Weights of a small sound classifier.
Model: log mel input, depths [5, 5, 5], widths [64, 128, 256].
Data: trained on simulated modem signals in the audio band, 78125 training examples, 39.6 epochs.
Rows from block 8 of a small sound classifier, named by matrix and row number. Rows with one number belong to one neuron. Each number is 128 + 24 x the weight over its row's rms, rounded and kept within 0 to 255. All counts start at 0. Numbers have three digits each. After the name is the row's rms in percent of the matrix's.
Before each neuron's rows are labels from the 100 clips, of 14848, where the neuron reaches its highest value: "responds to" is what is common among them. Only what is clearly more common there than usual is listed. The data: simulated modem signals in the audio band. In brackets: how many of the 100.
# fc1: MLP up (model.blocks.8.mlp.fc1.weight, 256x128), inputs 64-127
# fc2: MLP down (model.blocks.8.mlp.fc2.weight, 128x256, transposed), outputs 64-127

responds to: chirp spread spectrum (87); 50 baud (87)
fc1.85 105:166073130103120139120107131133126122091101151166126135150121106074094126126159133126181127137125119113122147111107109091143116064161128156118145080125127150122082141100127180110138110143143112
fc2.85 107:124129121133145123125117091141146136111194108107124117112141114146167127118124151132158076118108127197143163164125138187133107096140125054149095175122121111113175094152095119139098172093174124

responds to: 400 baud (41); GMSK (25)
fc1.28 107:145119125136142155113070089147159105121173137124117138104112108144164121187136149143141098168130105098180125106147128149149129148127100113149110149080125184094110125127116129117142096156106163
fc2.28 104:152107117147143173113118108120135102121123156145141113129157089131134131122121110105112158117198134079138097128127128089131068140148134140121125105113176136162105151081143093114144109112107171

responds to: FM speech (62)
fc1.133 117:134142111101127140111094136094150098136131153111110108134106112112126127176119129136117138119129116147137100098109110155140126146118136167083153122116101138147099174106169139097165062132134126
fc2.133 131:127147105126158093107140085160126153144159127069125126105134121159142116115141141186122111166121133164156146116119102178111132084106117091133150128103158121135114141125133136134080120134135111

responds to: 8-FSK (80)
fc1.233 108:154126138110154107133128130109110102159164119110113096106145077085121118133118163122137103115162142156119123139172122137164082128123105166084086142123140138156117129124144122092170103131150094
fc2.233 107:147124139120142180097129099134162133145154114129098117135104137149169143147132102173186091146098124100153148185129125124108124094150116114171135152119139177136120143155103115126121112089089155

responds to: 2-FSK (38); 4-ASK (38)
fc1.21 094:117119112092117107140123166119092134101120174124173140136138141144143076158124113123126196151149130087112118085124146074142125190129146146119134097158124121144111098133159149078131148128118105
fc2.21 091:169143160134130168116125101131141141123130142139118130117118085131111142133141088117138136144169130094177124139142116128119106128142096144134115115140121210121123170153111083128148133109049108

responds to: 800 baud (59); 2-FSK (29)
fc1.75 103:131131108121158076144137150152116139085111160108140114138128086152161085121123108137174124149142133122117112099118128099133104140156107131121127125122107115148096119122176168092127104115133071
fc2.75 093:162125175135123167107115101143151144133138134144125142121100090095107106137130097105125120136166117096161119131145122122149099131143123150136115132133123198103132167154081103107156142127068162

responds to: AM speech (61); FM speech (39)
fc1.14 124:130136124110111153121094140116117097103117128138115135166127150121161103144114154148145127095153107098132103123055115096117142134150157161103161116119091127157092121125149127080165096121137124
fc2.14 164:105096127143136113130099153123099098108090135139159119139102138144110143142145132125114168108112131105099107077090117090178131155113154165120145084113113074127108152096145142081155096159161167

responds to: FM speech (66)
fc1.74 105:142126174140129096153097084161113122143123141133121162144148103096156137120162150102119149132164151139109110134137122129103137135147072179128134124116147159113077157121146123103128133141146106
fc2.74 099:107121133148173151109130127124097128078142157111211107116123106163110113105119072117124147131165146084132148090113110102170080126149125101121111118153135152136121148117144069072135084132120125

responds to: on-off keying (70); 200 baud (39)
fc1.6 086:134169118143142139185132126109142121128123108112082129128136116114074112130089139109073176139125132146128075139138168137111126139109108155114134171137119134117167125110134166128164124147186064
fc2.6 082:142162144107124131112121131156110135139129149133132124143122125131110137151125073172143128154139133099154161130103108116119134132159114147106116117157117237146098129098166115109110071129075101

responds to: 2-FSK (34)
fc1.206 107:138154124122153105137131156125136153111099160104136149148122086123163088104115099116106164115165141179097094108141111105120108131128095159115121124148130130149147145100214155133115135101146076
fc2.206 099:190118175134138164092114107125136113128149134146122110129105114138139149138137093138148131160138133070182102137147121119143094117146117152133108134112118214137094167134077095126143090123071173

responds to: fading (60); 400 baud (42)
fc1.99 103:139120127151164146157127143138146117108108130173103128173103100135138098109108115116120148121133105164138079117151135151148094172146121142119130136101082138138148126115132151122125129129129082
fc2.99 102:159133116138127189085126074134170146150147164134128108141121143165151151114154094173140100175115131069126138151154114119097134094144112119144144106142152170148109136100155144157097124079106177

responds to: 200 baud (48); on-off keying (29)
fc1.242 095:124099128125119137061122134101128156101154140166144161118093145088156121167118116157152118135123107093157129131112092086147141102111147140130181096146135143108092170117113154137144111140110178
fc2.242 097:140157177111156135120181113155119158155156156100092139180117108127131108150114070152125161174141122119167124130140120119113086110138065153154133117115167148123106147129140135166084122122051108

responds to: AM speech (57); FM speech (31)
fc1.155 101:143110174136111116109119118107116120158120113113106152132142112113127154148115124122086127141122103172150133106156116146136159143110134151132098117080097138113112156093094098107168102194172087
fc2.155 101:125153122145131126080122126144168193096133129123174117142076111186125085124116113127168103130145114088143117134134130139145113103134110117158168148171129119106083144182136089123112126093095138

responds to: on-off keying (56); 400 baud (44)
fc1.119 099:123161093135151129138139143150110158144120144117113159133116106094128097123108107122106142095233113162146107146105115154121116125120093132074156136138157116119165148140161102157103145118126123
fc2.119 092:169119165111130138103111111143130130130136149125150135176107127154145110144130055165140126166109129077179132115146132102144104143149130169130110097114119189120100154109111104057137059134072148

responds to: strong noise (50)
fc1.253 102:128126113160177167166125140155142119122125133162092102165095112141154086122099115145138108104136110149151086131144119157136116167153123138107123159090087143124152127128137141137127113112110095
fc2.253 100:153122118132103167089118082146153141126124152118131107115128151158138153086166118158132117147123151081118128151161081135110133097110109108133139099151162154166125149090147145179108130088112175

responds to: strong noise (58); FM speech (53)
fc1.220 103:127133120166159171145122141150145121106119129186104116160087122126138076114103107125127114115139109159157100120162140153147101162163103148109134157121077142135147111134126130125125137112113100
fc2.220 101:151127113145122191087123076156149148127134155130124102123120150190134154097154111158142111166110151084109124159147098122097138092139117084130131110138137159164128137105122132144103157077145180

responds to: OFDM (81); 50 baud (40)
fc1.214 115:153140142123131127134119108107123109144139129127108105137132101104169115120111136142178080109159114114174104125082106161139127122114143126069120123087131134158104139116117159102140074116087119
fc2.214 121:074101127145136156100128168102146107121117093169111121184092134116135128148101119128164091139080114095107147159133136121133145122137155125123165159145085131122142093099134139110141101109134143

responds to: 800 baud (73); 2-FSK (31)
fc1.123 112:109075125126129097133123137163132107109171139135127102137121126152140080124123103170152116194092129116136137077131139101167113150151110131151103119110117141155115111116131146108132079134121091
fc2.123 100:152127184128122166121129122098143136127124131159132139161111097092164101132123096097143132131165113086151114139158144102150106140147117136131140136127127165102103145136115092151144124112064161

responds to: 2-FSK (46); 4-FSK (28)
fc1.175 100:099092114140153126135102129165113101098175163128118096125105129159140123159103102214145124172143137100177145095134104104132112129156146124115116103139111157157113111107135083070152110119136116
fc2.175 097:156116153146136152162104114104102092129108121155093119120150125090107146132150106075097153099152150121125075126139105130148112144150140163111085123093108152136116130117104117122149103146089128

responds to: 2-FSK (59); 400 baud (42)
fc1.15 108:126106169152140141108084123127128105103157115133113105141109139150107143126099129169118128196099131092155138087131131108180127142126151129136071120118087181139131095113114120071130101154146111
fc2.15 115:160114171137141137145119129117126112110132115157146130130119103116104085112128088082132133086163113098141097117136141118156083147138146138144112145123122121098090145155121073104135105147097148

responds to: fading (74); symbol rate: 200 baud (42); AM speech (28)
fc1.211 085:142143096136137133121116126115152137133072135148097148112089140124112103139108141155121107104123109139115107163147129165090163108112142150115151163112113149111145151086139146120141093150109135
fc2.211 092:145119153117104161107159116137153109132134127113132114094170086142110126121126125121152127101166133082115132153144131129106137127145140101142140130159162137164054117115185080124128102109071136

responds to: 800 baud (94); carrier: 1.5 to 2.5 kHz (88); modulation: frequency hopping (33)
fc1.200 070:161168133122146173169113090100163120114137165107084104134104079149151110115124094156133127174129113152177087111121121138112091142166117157135143118108125157169128153075157165129114121092098117
fc2.200 060:185137166093114160142196124117138126101117117120152129121162097070124111150149096065108149096146109141102107110122154113130078134134118134161149133150158105102143173122128130174128144135085112

responds to: frequency hopping (54); 400 baud (50)
fc1.163 104:166144117116160121115105117140128136134161140117104108128130097132161155131118135126152100145148131137113108131090100108161066079129088137069096157109125147134141144113137144108167132116140094
fc2.163 102:113128129132118173106146122138169146125138128137139138164057155171149094150123117176173109147084103112149137133163142128114149124149132104198168116131115162110110126160122139116099128108101144

responds to: carrier: 2.5 to 3.5 kHz (66); 50 baud (59); modulation: GMSK (36)
fc1.248 104:150155143078111142117102111164137078111134135177087131180104122078129119168137131131158091126100119161127130137121137122120143130172096169080130149125104141132144119109141114123141108113097130
fc2.248 109:148108132117128106154126126175120113120121112149140108113132129127132106095172143101143114065147158157106105125109112143127088136157142128102125141128127087142132132182118099091124165140140149

responds to: 4-FSK (42); 8-FSK (30)
fc1.238 110:141120146142113170099133127136148159154100098158101118105134092055102120155128134112120129086169131185122136138148121145132114111106097146126157113132167160148165149139112131137134139147080111
fc2.238 098:153129128131093148088193154144147115120114131154143118163084125117133136142137086147168144099135140079140111104110101084137119153147141195107134087151131173154093145098161120091128056129099141

responds to: carrier: 1.5 to 2.5 kHz (64); 50 baud (52)
fc1.185 103:131103194140162147114131091104163136105142129130108124129133127119103137111120146112095146154184129095125105151139132093131087092112127127145146114118158130130087198108150129084145083105151129
fc2.185 095:134157166076086121152202155128159103170128090129105123126128134083129140115130154161182090125107134165160172157113150136111151134151126130137125142122126095147122073149134116136134118114158078

responds to: on-off keying (82); 50 baud (55)
fc1.111 111:182129129085115146163136106101115103092142132114115128109144116085123102130115137142157102110159095144142134143101138143119119132114124145121089130078146138134106142120120165106155132118102156
fc2.111 126:130151180106152116131155142087103102164159118103094113152156092117143122168084127118129117125142130136162138140125154092128070118137087164135086160100173122138099122087113143110158080125108122

responds to: 200 baud (59); 8-FSK (42)
fc1.255 110:135088175152106117116080116112145095105154126135124138127135123127139148138138154119119149160096112132117111107140159109133147141113136170147093117057112160113133161102114161102157084154155157
fc2.255 118:152129105162156161085113094120165132111092164131140128148140100175156109122126121126132125107184115073128093137154133102116110115139122128126146122127156133139093179102167076117138119107113167

responds to: FM speech (43); AM speech (42)
fc1.51 112:150119154136120139132109111132150137170126122165081145149136119068119169151154129124114135104180128126094109165113097121129144095122116151118151131125138148127105154121118120131141141134156084
fc2.51 104:141103124137127172116119114142159139093140170162200119136113107158128089110141068119158132126130130083146122110146131125151090141155141105141120128152107164122118139131122077048127094131127144

responds to: chirp spread spectrum (66); 800 baud (40)
fc1.19 104:152120129098122110128080133107098128097152150128127158139137131074092126127137109129139130160143105154124114136086069129136143085128143171101136118144100159141091143101137138126114107138113105
fc2.19 109:121150123136151140131118109110120134151155153124087131144127142147145157115122128152136132135102140145171159143108129137126115107126079092143107164098108124121192085129085152157101168100160146

responds to: 4-FSK (62); 50 baud (53)
fc1.216 096:118126150143184117126116107140108113137172154136129106145113133117145136139110103154143129095217160108188126131141084091102112101176116143091099133130116143168107119137147099109160140090105124
fc2.216 095:159149124163121144111060098122144101120123129120125129116161121155107173122138161146124126137127161106112098141133113119096146114127141126087116116097104183188081141114127085105168109123158125

responds to: 50 baud (61); on-off keying (54)
fc1.154 106:150150125111149146151136130096143090125117134130036116165109115095122117126102152128125134105128119164142095130118152156108117138138090164106113160095131144139142139106136137102159099117146087
fc2.154 106:135167141114125133140119112146109120142134170118115128135146133134130150166132097169126140137153157141146136124102123065092124129150108135113118105121160163173105125078200111115110107111105109

responds to: FM speech (68)
fc1.110 111:106090137154175169117131086149133124075140124136127084115116077108139110117109136127113113113161120120120106128130131115158055132131138121135131121142151143160124152105179111102136110122157087
fc2.110 113:140145141103086105125118162159129138164085149142108133122099149108119133107146099161160126124117131138121143137129084152096159085132135138087141078169124133152162127144146183144101124128123105

responds to: strong noise (60); GMSK (25)
fc1.237 094:146119113129117127161117142164136156136130159191118128163098127122110102120129115153143130142138116184153109127119135101110100159176093174089129133129123131152133122112155176107103113115166116
fc2.237 086:162139127157143144088139111163160159116150122128130129134097113134108122103122107159136096175111113098129146131148114153147138105117133106146127155162129205092119138119112060119108110108114117

responds to: AM speech (34)
fc1.141 101:140103161135111125141089121109104103151110116128127159133137111100113120156126126139111142153144113182162122113160094144122135143118117146135100106106084165118148154079093114111162112148171089
fc2.141 098:152146124133111125115122124146184184103145127111153130125089106171145086122127119139190093149132111111139098136157132171132109093115114116155147143150126123108083157181134108110121107103109131

responds to: AM speech (33)
fc1.59 082:147126092152114115111119105136165138099108127143109157143108126124112089102122115167123132144110097137109097142153135151113169121136159159132149135124102154122127184085154130116126063154114130
fc2.59 083:151136138130109154119133120135157107131134129130111127101167076143111136107132140111138118130154134062104133158158123118115151130143136105137140145136144167173053119084175088142120071110066132

responds to: carrier: 1.5 to 2.5 kHz (76); FM speech (53)
fc1.239 106:104136125136138163114111135103111141128117199157151138119098089100104124178129119106115126127175119125138113115142091110138108117167095153078122085142055171124147148083156144101164134111144132
fc2.239 115:130123088119128149135163128166135128179118178157108121172114137151159129110150103165136138128084146135111147154141125140096134122144085145136136105113142127152143143114150184176079128107185163

responds to: 4-FSK (31); 8-FSK (28)
fc1.168 095:152143128093129110156133105145171145140114133125086161113128106088101122143153138108103166160140142153105060137137118115084152068124100163111149140124147124121124167112155183130122120114143084
fc2.168 086:151137169136120156108085119139114127132138149151149111136102110127110119133137057152137137125150137077158127093121121113143118136176129150096104124121100222149105124129134065079132041132092116

responds to: 50 baud (68); 4-FSK (57)
fc1.187 095:196120150109106126143113089120180113107127114126108133105145090095113105146139160126162100123143090135163104148139138138127119115130125167121095141111136140133092137101115145064140093155099155
fc2.187 097:184119125130142147117186111141152153150161136123127107137149098144126133130131095106140120124159138114149109151144135135123080087138069149143088137116186139141135156138098115141135120122111171

responds to: burst (73); AM speech (31)
fc1.30 103:130125142089169134132159070143159116122137162123104133102122069137141115136133108141169117194162097159144124148175131096130079096151088141143075124113156115119124164086151132117115110098110134
fc2.30 096:138144102143133149098255123137162132101104127130159144117099138149110119122110139106115142124097110138139105107153144129141115134113147131182147096147132108094128165135116102123134109122127160

responds to: chirp spread spectrum (60); 800 baud (46)
fc1.38 102:171108139106132114158114133137085114100162115121133165151149149117086162116155106123125116173103144168121139147094114134119148100136164126137123128126122174149069088097114153128119100141127062
fc2.38 091:170155099158177137163093095121127161115132152125095146159116141139127120127098120132143115117125105174163127153118138196123126111134118093147146180129117134104146114134106135119097163117166124

responds to: frequency hopping (83); 100 baud (49)
fc1.117 110:151113155115127115127119128145098105095190108118110159169144145107113189111136123124131126141097115155102138122108130121130143127116141154129101127089125138129073117103115130131146109164116069
fc2.117 100:153159084147146160121080105115155149125139171130142146135104114175149117107100108150160110158173107129167110141140112142118130114143115083114145166143101167111111124136130078142120156089111104

responds to: strong noise (67); fading (62)
fc1.176 104:152112140124141104117111079155099164156144138159090137129132123083073165146166119096096103136137142198123112126141105135116124104139094149127101153103125163129118168107120103124136109137140148
fc2.176 107:134096105123132126134119118121140121109108106136195130119120107141141065121149116140158085095156128097149128123133108159142135148125189095126144129143089104135122141142142085071132073127129148

responds to: 50 baud (39)
fc1.132 102:162130126107143147165153097118119103088135136117123118098130075073059116141090141104109126115141111145113096133115157147123080085132148122121131156155155135128158147113154144113164110116149117
fc2.132 101:149160161094109103135161161132100129153093147132116160147111159100098114149111070170136159126148132148161135113101133117123126144148112178104130094143142173142141116112165155123105093160078099

responds to: on-off keying (77); 50 baud (58)
fc1.61 108:182149143106131149134133115104118100120125121102079127133123101087121117138087146142138111126145124147160124135114143130119109151124088162119089125096146136131129126094126140112160115098106129
fc2.61 115:127161149120146105147122119133095108165136136115093122153146132132138166165115107148114135133153152136147121134118119081107098125149083159108100139115168147153105119074167111149131085133111111

responds to: burst (84); OFDM (32)
fc1.222 114:144115149102161137140142121121157124138113137120062098135094080127168119130129079174170100149147127108183147146120134131136072127146096156130138112097142116128125124123125135123126121101081148
fc2.222 106:139147121105131080115251147151119179141089116112135149146079159131136130126126106137151127121108120149126158108113148124142130121107117160151141094128149099095139179170114154113094141142133119

responds to: carrier: 1.5 to 2.5 kHz (97); symbol rate: 800 baud (70); 8-FSK (55)
fc1.179 073:164109120128124143151103117110163144121149174140085108153112153116145142160155113150147074164134148131141090143112091130150092087144128170082091139099109172122106122101135191083125090135131137
fc2.179 056:165120123135153143122117123119130167138132113102136145141085134160191147139096119176152125166108106120152149137165122099128150157118131129177186119114136157096131171122120122145090136103098129

responds to: OFDM (29); 2-FSK (26)
fc1.127 102:143082135115125142155119107132088090116124138102123148138137134105096133129152139170125162168116120119161145109109142098112138105108106114116125092085130161125120130097096171088163113154135093
fc2.127 096:140147114124109140132130126167187169129169121134132145107097100156152079142132121141168100131148102128123106140159125195115137109137116101140159138158123130095086145168149111137124140107127105

responds to: 4-FSK (41); 8-FSK (36)
fc1.114 097:168122169133118203106137103110176149124086125158105128115119100066080143149143162108118108101133098161118123155143121156117124100097130143147144106151135152107132174118099183124160140131108178
fc2.114 093:135118122156113163091134148119124107101107159168159110153137101113118133130138107105139152108136137078142096120102130079144081157162160157102109100119127164147088126088146127086143062134097170

responds to: 4-FSK (36); 8-FSK (26)
fc1.78 099:111148128138138139112105139115107159167151164155094148157087137127158160167120117127113128156127136107179133140124076132156149137115098156135128123137124176114130148071115133123136125129144168
fc2.78 098:162118166110173078152171143143108166121109128083146151156118132122113099126116069100127154108143111144137109106124123132134088126102131143126125120097161102100104162141114145128097102162028121

responds to: 200 baud (41)
fc1.246 105:092111118144176152156130102122111117140132132133125107140090113107130140129115065119105139146187118111152126147159128131140099148156085139121115145136111148135179130118129119118165154090127113
fc2.246 101:154136107111100138107134136167163152151113157140137131127091149128169153107157109155175102143108128117097152130127109138106137122152116122107137084155113135134163148150134191147108148103142140

responds to: chirp spread spectrum (81); 50 baud (38)
fc1.23 110:172093091107127157089090085155168124083118136134111099148133136142119120106153140170193085137116114085111121129115110125112134068159134144110125093140131162151125149127145167119107102131122103
fc2.23 109:137171114142165136118169134096153133144138094092100092127151125147147163104121143100135104101137134130138145182105140147116132100109120120142123184110160085142149122154095128183117192072136113

responds to: 200 baud (55); frequency hopping (36)
fc1.29 092:117141112109163153111107126127122145155151156126103142170111139094160156159120127145102134133151116128155123120122096138164129111108066141096132115105111144097129141092125122137138129133152124
fc2.29 083:174112168100145131120142118117123145099141141096168124117142123127136105151118058115166133128143123110164128114115140104159089117137144137136128134114150117107078140147113111084138049141046124

responds to: AM speech (76)
fc1.139 106:133134095140124135122060143118098096089113116152128120184110144144113147112112135152155131126117122116139115114070130099142140132134132138107138094124086143158117115120123143084141095136129082
fc2.139 107:155128152135111145129123134110156103126082124157117153148100147092105108134127119134117151076139112100148086122152125121127142148121151182127143132111115114118090160105148107117162070137114180

responds to: 800 baud (61)
fc1.4 109:136090100110121109141113146164114149080159139136111127127101117103124100150172140145171134150103137123119108102098117131163124128148133167109101127079101127131062116125145167122102068147100122
fc2.4 113:154160155104109153115095123123138131141120143138109148175109124096171114130135123159166110184078118136164164168150129133114158120129102158140138113089118184129145139120110183143113122089096143

responds to: 50 baud (72); 8-FSK (50)
fc1.178 118:143139139123129123128115128102147099094115140106119135126107096118164092153095142137133135104191116131142097138128131124113106155126104142111115111116127135136111143116167121087150111114118145
fc2.178 130:125146141130179091119110128111090115159126133107083107152144120122122160168118136135100131097154157128133120129112117076131085116132099182112100134124175156152101136092157119120149095143129130

responds to: fading (64); 4-ASK (39)
fc1.83 102:187116162132117149142095056141167134142120125146071155126135130091131134139162161120104126129169115140103109161141109151110156101121115144150133144107131141105103167128131148122135145132136120
fc2.83 095:147130123144138173113111121133132134091123188155193119116116101153106112110134077119128152126163135071145115113142118100147085137170137127101111104148123172141112142121133075045147076120106148

responds to: chirp spread spectrum (66); 800 baud (48)
fc1.193 091:127067103132138120108128116118136124117133138127146153140118141137150124116137076173162138162112115072124121160109106114114154090140167123143169089160108143143093137082135167158096093144108149
fc2.193 089:120131144118137156115153113135140101164131147123080106168132127126131127116125081153122145143154125071139108150149117115105110116149089138136145133115178123161116137095141140198111129083086152

responds to: AM speech (54); FM speech (38)
fc1.40 101:150133104122109161138096132109112110124117127156085153188124162113125117119123103134140132131172089134148091124064116122121131137118127178113156138107097130157137137114144143113134102144098089
fc2.40 099:131130156153111182099085132114143118119125124170140146141092147139089135145119101132138136152086111064147137106163111124154157135109129141149144117131086195107120129102108119102145066128106184

responds to: OFDM (61); 50 baud (44)
fc1.65 098:203132133109106069165108125125144131158148131102130165097160120122126108153139161122127150137155107164125112076130125147110135123093129133137091115096154107098094132129124137118138102174119089
fc2.65 100:170149147127109127101103102145171168128160125128138122143102125144147149121138121125164090129143140131143136144144127159118117079137077126117116151119131181138117171170099085122131150098107134

responds to: FM speech (100)
fc1.129 114:141139129106146134122078136147121105113106185117102118143118128127142120130167126156130140129147146126140095080087068152125116139124121158060140086108101133163130160073160122111125102099127112
fc2.129 145:140128127110134088135152110146120138163153106092082116076167093097127166114135161121128104115121150159132147129130106147116124097097106133128081141121162101133137129145118156148129152117149121

responds to: GMSK (33)
fc1.181 057:174109141116160095142085090122157136113170173133106136148107101109125139099144123132118113141158121156133086140155124129145121097158105193126115128107136166116129180112127119093144099114150111
fc2.181 043:151112121152168084094126101177117137100119144096111127100114134141169120093163094128144092133136125146112126097124069165160113129115147121123138133146128126131150137131100127169089122119147142

responds to: fading (81); 400 baud (44); modulation: OFDM (25)
fc1.16 077:159120093146126144111104130123158157101110147171091115152063135096119094146118099144149091127137124145156083128127108146120124121132145195103133118131100178123134157086144153126119094118122143
fc2.16 071:145108136163148148085099109163158124106136117118140103112142075129115110149145133121138099109134113076097108108138106144142123125111173102136129144140129154133034141109176079099130073134110153

responds to: FM speech (94); carrier: 1.5 to 2.5 kHz (58)
fc1.97 120:106095134124152101108121104128121091096136171111138121118126084120135125122148109142133123125173135096124125105143106093114112125166138130093112087115150142159116153088161099087158095117105167
fc2.97 162:074078122136146095138120128160082109099131152113135093099150097106139125122158140130106148145132167160083142083101093109148107148156151100104099098122118099155115090112144146098125149139168123

responds to: chirp spread spectrum (54); frequency hopping (33)
fc1.147 102:120139149110149127118128084146128123170138187136110120124130123129135136146135082140147096114165151101162126150133085117088101087170061118099102126147154120164122110122155083119122133087143118
fc2.147 096:133149112175145138099088126100141117130118119114101135147150094158120161137097169122097130128144122129118117141167135120104140130089096150127115128102132166149141153088142097122186109116182123

responds to: frequency hopping (42)
fc1.228 093:146132119121148132182115129141097125120114143166123153180105130114112140118135068145125171150162111152147105129123128122135118149165095143123126111084110154115133122099110139113136128132160116
fc2.228 087:172146121134137137101132127145134174151114170142128141143107134169149128104123075173151122156110112098181157134137114136125129117133096125134140129126119214111148154137124119160083117105087115

responds to: 400 baud (78); carrier: 2.5 to 3.5 kHz (75)
fc1.199 104:124139131088163185117142082132157138085139158136137117129109092091123103161105130140127107141190102125179120135100138113148074118132091118135164131151128144119129142121134112122156112096154125
fc2.199 097:120145114129124162096149140138141166132110155116102148149090133125139105134107064190149144163106100087172138143134145137129138118116109140157170107146146158130147130113134190138100091127051122

responds to: 800 baud (73); 4-FSK (45)
fc1.140 096:176152153117110143156144111113202150150078131129093135127148132122107143134153138095123187170111133153098098143153115103102124087102107145142114103110144141131135157092136183116089118127151121
fc2.140 086:140118131163113176108196118133130116108123135144155095111138107125085141099145103106111152108182148110115096102113076105146105131131127155108122111148131174170103146121143090153154108105100098

responds to: AM speech (41)
fc1.35 104:132131159133152162127133104128138123133128133121100132128092114115124153155153102112090144157155136162111126153147128127134123094150062157113138156127112155113147149142116128136145163128136109
fc2.35 108:143146107104123147112092129134145136114107149146177117138090128158174120117153069137161115127147132097147129126119108148131119136164126115098136126176076145125135132150135101067112128103113121

responds to: 8-FSK (33)
fc1.80 100:114113143148172133140069120133109138126143142128122113160083129109094145113138109148093123142122148164158109092113091147151095142121110179109092166112077164120138121120114113098126096160163081
fc2.80 099:172139163059139111143133105160137145097132121116152144113127100118138110111147093126171130128158126157133167113098135123149095101153112108131131130136153102110113172190123106112125126145111099

responds to: GMSK (36); on-off keying (33)
fc1.120 115:126114160149133136161126128123143083120149120147085141170134097116144105121098142123109120153101101140135125121141152149148115154125102146136113136059139135104139131098107112109150108133138107
fc2.120 111:131133112150152151099110112119131122133150188135130113150144106154179156120112124137134139150166138094129134141132126071113100122167105128119106122106158174159099145071145085130125133083118173

responds to: carrier: 1.5 to 2.5 kHz (98); 4-FSK (39)
fc1.244 125:182112115092133104135126129141126127145101138111109147113110122122127151150123101149141135172141086137142125116099125116114112109118119142131153063138138124141104186110174165106151102131132145
fc2.244 149:151105154082136086164161129166089127145148125125139127097130163076111120127153102116141114115108151174140143124078127155133091118155155113117098130133121106126104109173114143083111143154146133

responds to: 800 baud (41); AM speech (40)
fc1.26 102:122107164140118142114111126126091116155136130189115143142139124078112168142125149124085109113118126143129137133164110116142138149119130151112089114107109197102145119091107089130140123173171118
fc2.26 101:145112125140133132111103139146142168084113146138197132141083105156122062105135075128160122125146121092144103100131124125154103145137146136139145123138122128120104153133142121084113080132083162

responds to: 400 baud (55); 64-QAM (34)
fc1.22 096:132108172118144090122124112095128143101131161120110156177099127114141130122142091159149140184134141097126111107140115112129115146130147182116114121117115143139093139037160144120117083118138161
fc2.22 087:167111099131126156142097083142135121142115164143115149105115147162134162141143112127095165143157122128124076124157121116112099145138114155116117100108133163127145187111158101132132097138143167

responds to: chirp spread spectrum (58); 50 baud (52)
fc1.130 099:133094149144151150117145148106162099113147112161108084166108083099117109126135155127148098130112123137122107101113146113184104124131125161129109160087088138116127132113092137089155119115167120
fc2.130 102:102093120179166165078118125136133127128167120141110106164141091153137130105113109130158091132105144081128146150137122105126092094150113115140100151121145194154124096124141116138124147099111150

responds to: 50 baud (48); 4-ASK (35)
fc1.134 089:140160126125126121150133133072151123154111140158089135136126130134157117171108145091147154179119125103107083150124134106098141089148109153122112124116142139102136109112132219109111117127119176
fc2.134 085:133158135116123143114133139142135136139137120099115087109132072114153146127164103153136116154138168125146163124117068121143092115140104116093101147146106175148131120178114135130128136092109079

responds to: FM speech (76)
fc1.224 107:183133147100134130171116126137103149116144104125110157156142126102119135107122114145147095155098116178166131129088110153144140115139119152144132128113103144129109101103105213138102106146071058
fc2.224 112:162159113133152105153077148123116147151134135119088138156125141129104144128096134154145115172131114184165136133117110159122131119127096127091147176104112160111133118134098128141123122116151096